config.toml
encoder_arch = "mlp_mixer"
model = "image captioner"
dataset = "patchworks of several textures"
train_examples = 145000
image_size = 64
crop_scale_min = 0.8
horizontal_flip = true
tokenizer = "word"
vocab_size = 40
encoder_norm = "layernorm"
encoder_norm_position = "post"
encoder_activation = "gelu"
encoder_mlp_ratio = 2
encoder_parallel_block = false
encoder_dropout = 0.1
encoder_inner_norm = false
encoder_patch_size = [4, 4]
encoder_conv_stem = true
encoder_layers = 14
encoder_width = 160
fusion = "cross_attention"
decoder_width = 256
decoder_layers = 6
decoder_norm = "layernorm"
decoder_norm_position = "sandwich"
decoder_activation = "star_relu"
decoder_mlp_ratio = 3
decoder_head_dim = 32
decoder_fused_qkv = true
decoder_bias = "all"
decoder_qk_norm = false
decoder_parallel_block = false
decoder_dropout = 0.1
decoder_inner_norm = false
decoder_positions = "learned"
decoder_cross_attention_every = 1
decoder_tie_embeddings = false
init = "torch_default"
residual_init = "none"
optimizer = "soap"
beta2 = 0.99
learning_rate = 0.0021
beta1 = 0.95
shampoo_beta = 0.99
eps = 1e-08
precondition_frequency = 50
max_precond_dim = 1536
one_sided = false
adamw_lr_other_params = 0.0018
max_grad_norm = 0.5
max_steps = 8500
batch_size = 256
epochs = 15.0
lr_schedule = "cosine"
final_lr_fraction = 0.01
warmup_steps = 420
weight_decay = 0.1
adamw_weight_decay_other_params = 0.05
Rows from block 11 of the image encoder of a small image captioner, named by matrix and row number. Rows with one number belong to one neuron. Each number is 500 + 40 x the weight over its row's rms, rounded and kept within 0 to 999. All counts start at 0. Numbers have three digits each. After the name is the row's rms in percent of the matrix's.
After each neuron's rows are labels from the 100 images, of 14848, where the neuron reaches its highest value: "peak on" is the class under the peak; "top examples" is what is common among them. Only what is clearly more common there than usual is listed. The data: patchworks of several textures. In brackets: how many of the 100, against the usual share in percent.
# fc1: MLP up (encoder.blocks.11.mlp.fc1.weight, 320x160), inputs 80-159
# fc2: MLP down (encoder.blocks.11.mlp.fc2.weight, 160x320, transposed), outputs 80-159

fc1.277 091:536433502529530585511503465509485529512448460494444530432510540452542489517494450493468472502500478516527540602514566563525521469547499491463483472573528523497479510510516553355562494481525413499466475479538495462474568509457433438543464469
fc2.277 097:486484552453489472475489449490473459459523524538487470595536457570582568568468535512542539501510521471502486468523469497448508501498439515477510555529500531448521462514548457572494474497546481576533539496492472457480455508405526521552572457
peak on: mosaic (39 vs 3.1)
top examples: mosaic (100 vs 11); centre pattern: mosaic (39 vs 3.2)

fc1.183 093:543501468528498482550438519544432445545458542469572458502476494555467503551470520574470487534470490529490511517519535503474469440475553583575443503560516541506400506490449505501550546472517474534470470463471525504473556537581510497465488477
fc2.183 099:438568451459447537574498547539471553515450533573485466545499526527489502479510467484561490516510535441468522429511504472490486477507549524473564461447438451459504446465594522496511486474480476445526490538527487527513501443471464461491530479
peak on: plain (36 vs 3.2)
top examples: plain (98 vs 11); marbled (56 vs 11.1); centre pattern: plain (39 vs 3.2)

fc1.64 095:465384469545508484492471479491482447494494486458432453459507546583533478502482477476544493514490511453513475498545511490494471489513485426436501480469534479555533538513553477559519535451501517461481479509511542483424513540454559442442482467
fc2.64 100:566607530483439479544491438525520461498512570477564508487565521460438563465519423492528541491493458579479480504419501526541554555502473524526554534519460532439499487535432462471490448453436457525525507522517428505522486520542429540500507511
peak on: marbled (44 vs 3.2)
top examples: marbled (100 vs 11.1); centre pattern: marbled (31 vs 3.3)

fc1.233 093:477496445569492489444557592528460459500456556438436582554513488556492583477502460515484455460506453518486466466468486567542530539563561504504499537438496515507483488506560546509502515458485571465546533544512469552504440474463495456492501528
fc2.233 100:521572502501522489497498552546497533487524527422442484423422462474544562509495495530519505484488495503507543474485578478499476448612526483480550507459501557462588487457498560508531532531479568537502499479511506509475537472510496482481506538
peak on: diamond (27 vs 3.2)
top examples: diamond (75 vs 11); furry (75 vs 11.3); patches: five (56 vs 24.9); studded (44 vs 11.2)

fc1.239 113:501508487582537513511461546498493453477501525503446508456502513536414461495499444520543483502532488513467526414489518493539475548506517508515460536491534494505479537529516504518549474498486536435471530547550496530537484466599503517491510610
fc2.239 108:525532558453491531477514493518458500524524549456499429501522444502546549585498546429549565531524603465460441499429516542404552498550504492546498504443455477501528460518491497453549505466496524505514468508488482475409518498570533503471483540
peak on: rays (78 vs 3)
top examples: rays (88 vs 10.8); centre pattern: rays (33 vs 3.1)

fc1.196 095:489529564517468536494462430486497399476545522423583495529536554572511437428480514524495518507460502474546533550474486537464461535535452489524509447469527521499465449523492525464498552528539460461484547528487496483475437522516569560522416508
fc2.196 102:506539459472517525555494597460485513533486434568438509553541501464478489491582470471487533477494416580485455531474492466576504447526545496511523469506488482459493534400497478521530480501522513543527456508509456484516518517497482478508523491
peak on: labyrinth (33 vs 3.1)
top examples: labyrinth (98 vs 11.1); centre pattern: labyrinth (44 vs 3.1)

fc1.95 093:517535458541447552486550484517430563440490485478569416498493488498468507570505449494495436409459417407516504443451561491488536524493501557494563491574550513473465485534543526511499526619515561489542457497474479495560455470471530530491533525
fc2.95 093:527492479488545538569482494532450479510480525466531491584556470511557570501521525473460571555472454603510515556504556544503469454505581581539443530552503507475488509566509461530547464495579481420498504501540437576559424551504461514517473477
peak on: wood (35 vs 3.1); marbled (31 vs 3.2)
top examples: wood (79 vs 10.9); marbled (54 vs 11.1)

fc1.24 103:524547525506485466472501454508578452435536555472541481521548511508487447499476434478476548516462519555504513417550409516565462512542530606532450498503440474527500544542471495525440534452491498500557506436502475481554512472467494469411551492
fc2.24 104:489585467520475565578550457482527520577502488480574541475527539495401566556492553507601554477481467481490484564539532511474517473512556505494575484551504439458494438420464421514501507487459495493499541543423470496536478543505488509607513477
peak on: marbled (67 vs 3.2)
top examples: marbled (100 vs 11.1); plain (57 vs 11); centre pattern: marbled (28 vs 3.3)

fc1.266 110:568467443477460530490551456473512528471574450573489514484418514490505527465465542538465534504542527461447555502461523508494441515516527491478449454533442541458482422533492515498595485504532546564475524557543474518521520435485532515516475537
fc2.266 113:504457513431524531449617467510459466462502512588537528471486506501499494487550443449431485459446476494517465471474454412511475501496469481553452475492467456503484446493574479455544485524527481502532538422484510478494495491467499483446510544
peak on: grid (46 vs 3.2); scaly (41 vs 3.1)
top examples: grid (83 vs 11.2); scaly (73 vs 10.7)

fc1.224 101:495525485483526398636531495534529550511507513535497500479489570539500433444477512576498487510535522486511504480521581604505442520484511429555402471503441458538458518488501440513487623500559515542500484470482491464525596494499595524483473473
fc2.224 104:409505486451508533530490515560563528612481495512453488499566518492490460475556496510554561516497493598479500451523579474532481529510518534471502459500510483462549400463504505511529564482520529501441491505440468508548512532460553526534530430
peak on: furry (47 vs 3.2)
top examples: furry (92 vs 11.3); plain (52 vs 11)

fc1.55 097:509519489546539427522533524521501602461524540501477473437583466500516509523503534537475395493513477518468518491488542546554526542454442451525491527624530560430611497470442536529519513485506489435449546445457473440520513460549529462530473487
fc2.55 100:483502537391493530480517471502484519506497492470496566495496433470478477474448510450514528457523496495531489420551443449463545553489447474483505458529450503486519489506526560624507425539444478569484530501509474507483554548466566571527519479
peak on: mosaic (46 vs 3.1); woven (29 vs 3.1)
top examples: mosaic (67 vs 11); woven (58 vs 11); looped (30 vs 11)

fc1.108 107:431463450471473522446530461557549489478538479585530576424504489489522477430466516537566525483423469523491468555456540517490507542556549526564422449448499530459541518491480523499489558524528476482463448499495440556466476506484454487495515458
fc2.108 111:514555495439473509432528430458463494494504503550486491563480473474559443474506493490494468483546495567498486528459508574419496542499464487474551481508528498497512566561546526390553449477461439411529468504513494539472527452445468483500553514
peak on: speckled (47 vs 3.3)
top examples: speckled (85 vs 11.6); triangles (61 vs 10.8); patches: five (55 vs 24.9)

fc1.35 101:431482550560507486490496474568443486467552512483421474464520524448492459469534603496489551509510491432516559484408486498418537446482561443497483520557472499564501527537511508476504474592551483465505510548541417529469529537483488543457505456
fc2.35 093:575490503432434497564500456470537504535501443439566539506467409511543546464439433473471441468503436494438467513509523459595442538516485532527466462487506520469451509472498457555522502491509450544497501533504546525507518417469492494513484583
peak on: labyrinth (29 vs 3.1)
top examples: labyrinth (72 vs 11.1); centre pattern: labyrinth (26 vs 3.1)

fc1.262 104:533464479488491499512439455519500458448476486503479469529554484485599446491463419469479537506497500495488584475520589552406436530516531416425554479526463547500484579487458470518476522484530442546527506494509504461534526522505476563464455437
fc2.262 112:509514472496481503479448495458516492502457532550521511506451434545551428487495505549497563487515550546459450532509432489495451519476461474517428445472478553499464596563593475480532521456441481518511490444564509506538529485460519592547550509
peak on: triangles (68 vs 3.1)
top examples: triangles (100 vs 10.8); camouflage (44 vs 10.6); centre pattern: triangles (27 vs 3.2)

fc1.139 103:461487434545479500484516513476551562451506506490540491450529551512526515471529548534436489521455559477526493468502568492489470442531408601417512469543449540457575509401505520504469548539493500443460508478564491498438497476509488536582539556
fc2.139 098:455494545524484555618552524528462554511426465504522474477528481517562514517504501521534502449513566446506472454578636509454518507527467495456472428520459456434493539495525465477493420515584536511472529455441471542521556503555506575500468509
peak on: furry (74 vs 3.2)
top examples: furry (99 vs 11.3)

fc1.121 093:446594467456506527483566522540541524511479548572632531441500492495458527476499450537482510478487471525532449547559525491498508522480473411458524541464503531497492472447502550542527515483517508515491541485439596424473509491492526383576464570
fc2.121 097:478453518474433558513421434525505521475532442448366505485467495506484478514448504535538563461490520454456571502477524507496498496527542597571528478551516520538490528553571501510503435509527579537525436506522553555540423517535467465538511444
peak on: wood (39 vs 3.1)
top examples: wood (100 vs 10.9); centre pattern: wood (32 vs 3)

fc1.174 093:535472486482454530519558502509527558535518530572439504575567527596485485471501449492501531523453501404484516490437550475506525489520507616461559521530511500433446499577558505614488578492499532508466462523512439474506500463517470536467484479
fc2.174 112:553525498468435513533501458583471445502543478506521462549475518517540497486493542465513428467532522513439505452447576492522522500513466587528495580550506432534520530556509483512470623463554480476549505482518534473463503540515480533447528439
peak on: wood (69 vs 3.1)
top examples: wood (100 vs 10.9); furry (29 vs 11.3)

fc1.59 093:560494517546502487479482555568504504445502524470507538524500527426521532480487487478552478507508502463586518431497482467500540542526463455519522553549466497489546517447415450649515526587434456502470528440475491478463535410454519542421464536
fc2.59 103:563505567483508578516485487531430506496555523505475497597488451549502476539510547531553474510471501532524465460476511465468468464498508478515521512501503503533508434456479439516481472429540450422457504494483501497505463452549545546572515520
peak on: mosaic (39 vs 3.1); zigzag (37 vs 3.1)
top examples: mosaic (73 vs 11); zigzag (61 vs 10.8)

fc1.26 090:519526583529462535452446490483514509518457444572442479513496496436481539480480453510477487483519633555497502479519580530476492445447479559500431495508469497468528512540504464455492544508493520487487520533453457569465450499537535554475563490
fc2.26 091:512549495455466499652524504474466522524466515493434490514443512519533500483502542531535577528530566584555473534514523455490471461521484478471502520510500510529550495446521540445476457516555476460477503494530541513487429583443564529490573431
peak on: furry (62 vs 3.2)
top examples: furry (100 vs 11.3); honeycomb (34 vs 11); centre pattern: furry (29 vs 3.2)

fc1.111 086:578488510572577435491449526493490498499485516494518497543560522482523510463580445523495471495542504470412461496433507525525491463489493469505549511499507435516508489466498507444511592490493577484493587467475482424515498526509481497460491615
fc2.111 085:482520546455507539500533469497450547525481518514497535494459534504519524502508459506514493504412520494533530510584524502536527522496464557576505571480502570537457438576500399544497493510483410429448531526521609478476501510547495509497491500
peak on: camouflage (40 vs 3)
top examples: camouflage (75 vs 10.6); cloudy (45 vs 10.9); bubbly (36 vs 10.6); centre pattern: camouflage (30 vs 2.8)

fc1.180 088:598541514552482500500581433512526504474451499544496545421563527592546503512522492505515533533486435473504497451474493483600531511472509517520530507478548439480509517405477494472465465539421465512455510491515513512549416482514578466470440504
fc2.180 097:579527505441574504534505528540438525562497453479557519535520505543563468469417517532498443460477544476521502526459525527462499533473536458432521516530555478519443490574491452487483507482466527505500588494546508556544560439483524456461566503
peak on: grid (57 vs 3.2)
top examples: grid (86 vs 11.2); speckled (44 vs 11.6); studded (38 vs 11.2); honeycomb (29 vs 11)

fc1.248 083:489565478575488526572545438463540548564560550495492484462516576485504511435475529542524490468505501547471503520480412477502472479555543576467590508533458569500514442537446450483506468549441520451526554444499488454468506462567488566442533487
fc2.248 088:569549488436528493503510455537532525541491462529527461565550486457508522591503411474516499495506493520509489493527537550511521469540549489570502475494491423484510531423548604512521502496585465496497505482499526520600514508481510463510553545
peak on: marbled (49 vs 3.2)
top examples: marbled (82 vs 11.1); spotted (53 vs 11.2); dotted (35 vs 10.8); centre pattern: marbled (26 vs 3.3)

fc1.150 094:529455487523463559488465456467568473507473487618498479545551531488409458539480473541493505497542589518520494497499524492489518469529500632522443551455487499468591505470507473525547510513514480509408521550500520502489468508536509499382464459
fc2.150 094:539486430470497427529468495543448463519500520439456514482513516550520572404551516501458515479519467523467564447471561486577525531482497516456488501491567519484461536546525523504519451448477522548485438463530472503531500428460526491505515488
peak on: diamond (36 vs 3.2)
top examples: diamond (100 vs 11); centre pattern: diamond (35 vs 3.1)

fc1.198 107:487473488463478531491460549490517558436489443480517539428489542572456533494376497541530424565459562518544493504460475464537516576440490599525477575559470504536471500499586467488475496456458503513504541503480504529439528544484477447462460506
fc2.198 101:507520518470490460547480478530480494497454551486486525601521483441491530524547537452474513485502458487519526486559507533420508494540498459494516447496533479415447459569479546537473574544536519477511537526538466506448569394499525518503559484
peak on: speckled (65 vs 3.3)
top examples: speckled (88 vs 11.6); centre pattern: speckled (34 vs 3.4)

fc1.167 087:534408441510401508563459433492519460485521536464442562524558507511444503505494473481475507527465491616476539539478506540521436522533540484515455540446514526409415476510468543534397522470509493467495537499516509572434502483507423467541523548
fc2.167 092:440538603500518558452502522475490509464447532483468500432396495501543501488484534529554566492574478498484497601416451499448567414548472553460548462497482465552566483488494474463549460478495495494510443498555498539512544496423504513476514483
peak on: plain (31 vs 3.2)
top examples: plain (97 vs 11); speckled (41 vs 11.6); centre pattern: plain (29 vs 3.2)

fc1.116 102:441446471489446499502512510478518577472527486554445491478478520526484465507482511466559493495431502482495517540537487609517457502457486442457457621500514558485475517514529507539500533491540378422522469520505464429480519519483541582495461540
fc2.116 107:540515593521437503538458478520475525489555498589570514510534419419522491466477461493539494510529392571509460425531474539502489474499520488571580483465461531522468530467549493423586456439479537486447488534549531528509512491500457485460504428
peak on: triangles (39 vs 3.1)
top examples: triangles (92 vs 10.8); marbled (76 vs 11.1); scaly (36 vs 10.7); centre pattern: triangles (31 vs 3.2)

fc1.127 097:426424512450485537498475500468516606540543502470516511491524478512511445492434563552482546467459440540485534540457501547493476532510531534531449532534530521548480485411456504490585501554505471487470515558461467507526462621504625451491468527
fc2.127 094:550516434568464461518539452460471496503496472464485481464458448521430537564461464448599451569527551546529502451521484458516499499498502492443453453469472442542461473548415576461533474538503535460564463540496462476445535493463428434473534411
peak on: speckled (58 vs 3.3)
top examples: speckled (96 vs 11.6); centre pattern: speckled (37 vs 3.4); rays (35 vs 10.8)

fc1.279 090:527510475466527551469546430514535499432525606483470554567460483476451525476526440498492497513485436480437508471522526542552467512538477496512504408417462493458516482526513475469612511513507588475435449458488464538485526469534617501543497564
fc2.279 095:523569511397507426516533532484509503500588455483493456445475552434483508449534479490441515471543536532440557515526534477492511461463450522502495529527519559462485476460573471455520555498498502516444511520529458466449460517459422509544489505
peak on: scaly (49 vs 3.1)
top examples: looped (100 vs 11); scaly (90 vs 10.7); centre pattern: looped (29 vs 3.2)

fc1.65 094:498502455565493466481461461549539555464587525510495495439552570451502509454480545477475435459462513442526472530445549524506536510467497500483500524499569522507583558517471505415529522488492520432460460503472491517421496453578557479570517492
fc2.65 089:509472504505551445484466583531516504547504479504580492458414443514499475482456499508444540514516464429438490504522484466491495517516471544473474464532493517540460509524478473536465461527553546478491535567480509505478437545455434509438525454
peak on: labyrinth (27 vs 3.1)
top examples: labyrinth (72 vs 11.1); centre pattern: labyrinth (32 vs 3.1)

fc1.80 108:439479475518525519404552514558466512464491472528524439538456493541518517537573484488507491509462466544512504468547517493567579517496524511569573464473446465553458527510487485522475530533445545422509560506459470492510516469476498489468426549
fc2.80 095:521509527463461471493536485443545485511525465464490517510461537486468514518453380496562527464480527473500429496438426431490399477479510535517477515499494515490518491523553448486600452494496457515511504515518559512481483562572513513543570430
peak on: speckled (52 vs 3.3)
top examples: speckled (85 vs 11.6); crosshatched (36 vs 10.6)

fc1.37 090:524479493496489448437502486478505471482531500511438489528511532502523463470434505492534437535415498489543458481576529472545433470423473472489428494482499452536508440471425494522536519526534542503509477484435523582571526445497574553473543487
fc2.37 098:557449537524478566485494442576521475537493507473486510463606511508560526485507486459554499440447494516508477518418503492467491464514536551519516478582454476508426514457504506484503545526438489490493549471438503478516572499509448449484587494
peak on: speckled (68 vs 3.3)
top examples: speckled (100 vs 11.6); marbled (36 vs 11.1)

fc1.7 105:522542506448487515514438532502477489457509538494525502517455502481505521503521536573455585522537405549564558476453494503548417503559470547602554467498441485472549454468488505522513543518453476492441473482451544531453524481519529509529440441
fc2.7 093:490451564489542458511505526493493518603524478511505541521528456442493424468513496453555468523558543523461466517478456505482585539579434486405501549569501497502492561447497535479426567455545521512627455521531483464520465506471471578514505479
peak on: mosaic (69 vs 3.1)
top examples: mosaic (91 vs 11); rays (29 vs 10.8)

fc1.276 115:464482487581538526507507511496489454505552473545495471485529458487473516508528503530517555495507540471441485534480544535486485511543464514473439521545545482539518517541483542546545585525483461462454536507500497573545497548577511460524595587
fc2.276 113:522466525449473482461512481479465538525472505574481404472599478506578540489463473408503493537481525543467494482509502495443497552537522474547520506464507456538567515481480507457498507479497502467540422501509477403485539513512473524582479513
peak on: rays (79 vs 3)
top examples: rays (86 vs 10.8); centre pattern: rays (36 vs 3.1)

fc1.82 116:458487558465517482465554531455524563525481439430512456478455479444464514435467517503494498522497430539487462496505490487513505480422486505482518527490477472414420536489523472468469560456527486539532448468461491397473524533524477477462492490
fc2.82 105:522534440489545423489449553584459472505482504465522515488458481472506463573493467484503475526488585523510464543531547595526565550551495489489470525549519576572550503523483596519530472501472538514458502483483500525560424452543540467519448475
peak on: rays (58 vs 3)
top examples: rays (85 vs 10.8); centre pattern: rays (36 vs 3.1)

fc1.13 103:503507478457530526517498484502496526516520502408514481428545510436477473495410466495513448514444496446499520451471491521551507502502468443518484461470500458509554471510499457543514492458514469487458441491468575474477509456468544482460520513
fc2.13 098:529471461435564517478500516519504482463454524481502543542516509472444516528517530518585570465467415512486475393486514460521500512446495464410523493551450467509453479481452528520512519538578442490509445409500520512507468490447508509515460431
peak on: zigzag (57 vs 3.1)
top examples: zigzag (97 vs 10.8); bubbly (65 vs 10.6); centre pattern: zigzag (31 vs 3.1)

fc1.316 096:484449520537481550546501549453474540529504557528514505516453519519484540547456562487392525552447501444506526497474438421537529552542467556504527469505460525510437429519519479496477535493490480557452446457466490524496511511506485512425556488
fc2.316 103:494487508418502461538515533449464442553471576517480489542472481549601501534552540481489543505536493516593478465483530486495487575621448497442519440414512494497429521520494474504501501455482491465524522463489484499509490462564491408513506474
peak on: camouflage (91 vs 3)
top examples: camouflage (100 vs 10.6)

fc1.282 098:514476523524448464485526410509524487527540458483440495501519468431509519437499444450519513416557520525490552540524561461484537508515496462481469502559499470507534532495482531550543594520513477525569557564466480461594486472506466610519444538
fc2.282 106:485517496509519583563537496397440528551470496532485458530441485498554523491460566489483459593498507430514494456509476498575516526499493529480531483468493472493474472485487493475458487453462439490454468467551544550468562543561486516502601483
peak on: camouflage (33 vs 3)
top examples: camouflage (77 vs 10.6); marbled (58 vs 11.1)

fc1.250 097:546464506569494453515459497495473515453475478477518543490491474508437493503546449479508461515507492521497511553464529464548447453454489477524467505541521422494478575493440507512488607480505514498538522543426447548498488466508451503477500565
fc2.250 102:465521495455481489528452461459497516490482561513457426461484452502479479482526452522524505475492537471502471583551514463593559486441500477507476525517431459471460426530435488531497498504488503565558466612475421551453495544490474496483514555
peak on: speckled (54 vs 3.3); bubbly (25 vs 3)
top examples: speckled (78 vs 11.6); bubbly (44 vs 10.6)

fc1.184 096:470477548514543554530558444469588479433577512445480507530524496533515493455528522498468493537522447470513556528442532506559451491436458499533500475508550509439525446519518596555525562578455517538498455494546536480537491510527452518521469566
fc2.184 106:482519489485394529505535452477517489539500551475511438508439459459536453499465493527461558531490456528422460512498559542474526480442460482492528485494494522469475467487565487443518478474464524557460482497472503477487592545498468508486457566
peak on: dotted (32 vs 3.1); scaly (27 vs 3.1)
top examples: dotted (63 vs 10.8); scaly (53 vs 10.7); checkered (42 vs 10.9); furry (34 vs 11.3)

fc1.107 107:510438522521404446540483569473516498435479536568485536508455555515526588494516463504461486546505522440418445500401536503481519530566520534498518527508451476492541486436464510503557489538498526462556521526463593526520496434513532495519518543
fc2.107 114:502480519449490485461490476545509495447479439562467622484502490496456522525508436409481504489518454493517507531505523529504515524473529496492545454511438553512500452417522513572464480505497574481539459497489579457469463486490493422459494547
peak on: checkered (51 vs 3.2)
top examples: checkered (100 vs 10.9); patches: five (54 vs 24.9); diamond (40 vs 11)

fc1.113 088:505538566541565527531457501451512521484447515463536519506494573503456495549576520478467552504598565569484494516508511515485465471512422470514586530434528579533532502481485486532531524498453518506419490406533465455487462497457536493487429503
fc2.113 096:469490452461480469550516541459518486519541498567485493465447471502487500475497500484576457524552518488497516526528486504507510521511539541517575425473490448457512548511467608517444450502481444466535427581480525532476517514498421493454540448
peak on: speckled (32 vs 3.3)
top examples: speckled (99 vs 11.6); centre pattern: speckled (38 vs 3.4)

fc1.223 102:556485465523494509426475505451459427448500551498506508488480498534518506459471504473424486464524541458518561567472553522478516435460593455465453423450451487502488499497459469497544523559484461550551513481513425532567468502525537478504537445
fc2.223 106:470537481512489565567477475480474521483461517506468563510429469442521604519504527504544505548450509566472441503557466504488522424474522520486427433496542492500508454502454450463492470475454514517552552488553448538447473508510526481514523438
peak on: grid (58 vs 3.2)
top examples: grid (100 vs 11.2); diamond (42 vs 11); woven (28 vs 11); centre pattern: grid (25 vs 3.1)

fc1.179 096:540489513592446559484506508487508481457500431494454528538539508512515549478494471517441490545549528439505530491555461542551458477509459469425463523529506465481530453510476420529514505504505475539576550495526484480463508561546522534528524537
fc2.179 098:491571450498561473470486514470487488586477541452512491498544519479442533441480444471541507531553530434471427492486546517547531467560577496479524518471518542539461453511513563426465548507520518485465533405522494551534530439559507469515493439
peak on: marbled (35 vs 3.2)
top examples: marbled (100 vs 11.1); diamond (41 vs 11); centre pattern: marbled (34 vs 3.3)

fc1.75 110:584512494478427540529489495459520522482458526496481491416589479540512602599488535502556461470456501450521528539480490475547493492545531506485443504581503512500473503510506449485524519542473386551489578491519555531535437460511505481465437533
fc2.75 113:559507466521466443503527564447509475574439502497468547486526426433471457491493549452498498457518503525491464418507473511455462491493520468488489486494559521523564508490538508508520477496510504650477546471498454495438580457515546454538473461
peak on: grid (72 vs 3.2)
top examples: grid (100 vs 11.2); brick (30 vs 11.3)

fc1.11 091:487491500543470509486502504460532500452548549495499446532477597497501488514553539438539458496521459488486470477453495552517444509429513462464428464513498402488491438456520473552483545517461563525546539492437531478487512480478516544466543512
fc2.11 087:503545444476442535488543458547464556567423508508481562576512438516491517516500503508489546503505463576495482454544574425580525457562508489560511598491489501516506530475470544430475492473502388524439480453542481494517490428537439551510519438
peak on: marbled (34 vs 3.2)
top examples: marbled (98 vs 11.1); centre pattern: marbled (35 vs 3.3)

fc1.151 095:518461434510527473522475526492532509503420472407598480514519530482565520453479513585449446537484524453505528438494458574510539487564524536472502439465455463557523559539533488440445461523580444486443525534595465522476522469504546505481451550
fc2.151 094:411542545467538490452543505485533483470506453504401509492472484515423498461548484496527473534474467516576484528565483414497505476515465441487544515442555450442478468537518559477533483478486557492518499453437528390496511436538470487498486551
peak on: plain (26 vs 3.2)
top examples: plain (98 vs 11); cracked (47 vs 11.1); centre pattern: plain (38 vs 3.2); cloudy (28 vs 10.9)

fc1.28 097:440499549545464505456478505567458629444531568507557440506492497499539619478489513503421522506554539519517550530485520520512523581551443621534560555451508508481545494561420424513473518467531547452521483482533567553466448505468474530443552567
fc2.28 093:494506594526465488527497518573418457556553493466590432501515461454522527533502494490581552523520470419488504506504489538571529533388546440482506520553504551454507497573490461544461475536509492502518490494476445478587486510555487529510532500
peak on: mosaic (76 vs 3.1)
top examples: mosaic (100 vs 11); striped (30 vs 10.8)

fc1.58 095:490549459530418532465513528519455507485411483497575422523507475535478497551502469519446540534487523472512515440458614541525456465471569592456520467475511480438556539511426509502433541599532535455526480473446473419507485481423469495493480528
fc2.58 100:491503472476513517589485489510552557466469509507528514506494456526509503428467489445493550482467488561521489494472508498497511597464537543463526468634517524536514446574515571477459454463444504510504431539499456586487438527509545470494521501
peak on: wood (28 vs 3.1)
top examples: wood (66 vs 10.9); marbled (43 vs 11.1); scaly (33 vs 10.7); triangles (27 vs 10.8)

fc1.132 097:564467478485464549479470450460477513476589495539531484451496499430526462492499484492460574562454494503455451529577532555539537531469521457556486468487552538546451538492507559495460471559491466527484471538477569466559543482485487463499474547
fc2.132 101:463486540464448567485540469580476521474555474516489548507464511509461457521477468488476419509460522583418500526498551603517537455543519513466540503508566449419519504477490494493535419523494451493499558508559459503477510520558510470565525591
peak on: dotted (51 vs 3.1)
top examples: dotted (99 vs 10.8); crosshatched (57 vs 10.6); centre pattern: dotted (26 vs 3.1)

fc1.160 096:529516522541517500566497541479529480477492499537562542551470537467585589495551494517505525511520517553488501522468475596488458487556545528461490513494501536535473532485467490404596522575516525508480537517491501443454535442507510527430485510
fc2.160 095:440562461492510489448511470501453489486473512585465623449445524490509534471548506516474493396485473575456456506481481532481462499505541447471466458496523558496475530463473492520491450497465503511517485469508479514468492565501537540546542457
peak on: diamond (67 vs 3.2)
top examples: diamond (100 vs 11); patches: five (54 vs 24.9); spotted (29 vs 11.2); centre pattern: diamond (25 vs 3.1)

fc1.154 089:477518536462508614507512535494571518485518457516502524552429499489580483479466443491575450466553506540470453414451475550560499541537497615575500475464499510462484622491494461501509528527502444530519497449532511498504537508459527468531485500
fc2.154 088:472510508546427546427433566527460480489497576601447509500569400498525442546527521490498471514478459543540522494461506522499516494529499413485452442557486530512489575481530533499505499487472514492576516518521459471509452480520533548444473496
peak on: triangles (68 vs 3.1)
top examples: triangles (100 vs 10.8); cracked (41 vs 11.1); centre pattern: triangles (26 vs 3.2)

fc1.286 096:501428533468510471550476475516536544511541515467467490539482525515513544480499562500478479482458485532525544508481530535509469535542537475584417455505496551478452486553484478539600506464518496473545463488514486516548473563449463433553455494
fc2.286 091:454519464568556504444553475606517517512494516499465563462502516470541453471463451486480512454453503477491497502453479534495559559554441458486545509539506493481533522465582504496493505522487534516461450549482504617453507406487492550490542533
peak on: scaly (67 vs 3.1)
top examples: scaly (98 vs 10.7); cloudy (39 vs 10.9); centre pattern: scaly (38 vs 3.3)

fc1.29 096:525475611573456433445418575519555519447519492452532476485555582450528502410507530544495517448517428529535502508519505530532547452472499577481425513486467443500564540473503524507462489458508448482545450498494416516538507470505557459482445545
fc2.29 103:494548502430535480476504446562447549496502571526516479502509465529496539522508534475458491472560556460498425490504565503501490590497473544504533523506505498456509448506533482566471502556540527486454509530524542521484508528453479512452463526
peak on: mosaic (30 vs 3.1)
top examples: crosshatched (67 vs 10.6); mosaic (63 vs 11); wood (41 vs 10.9)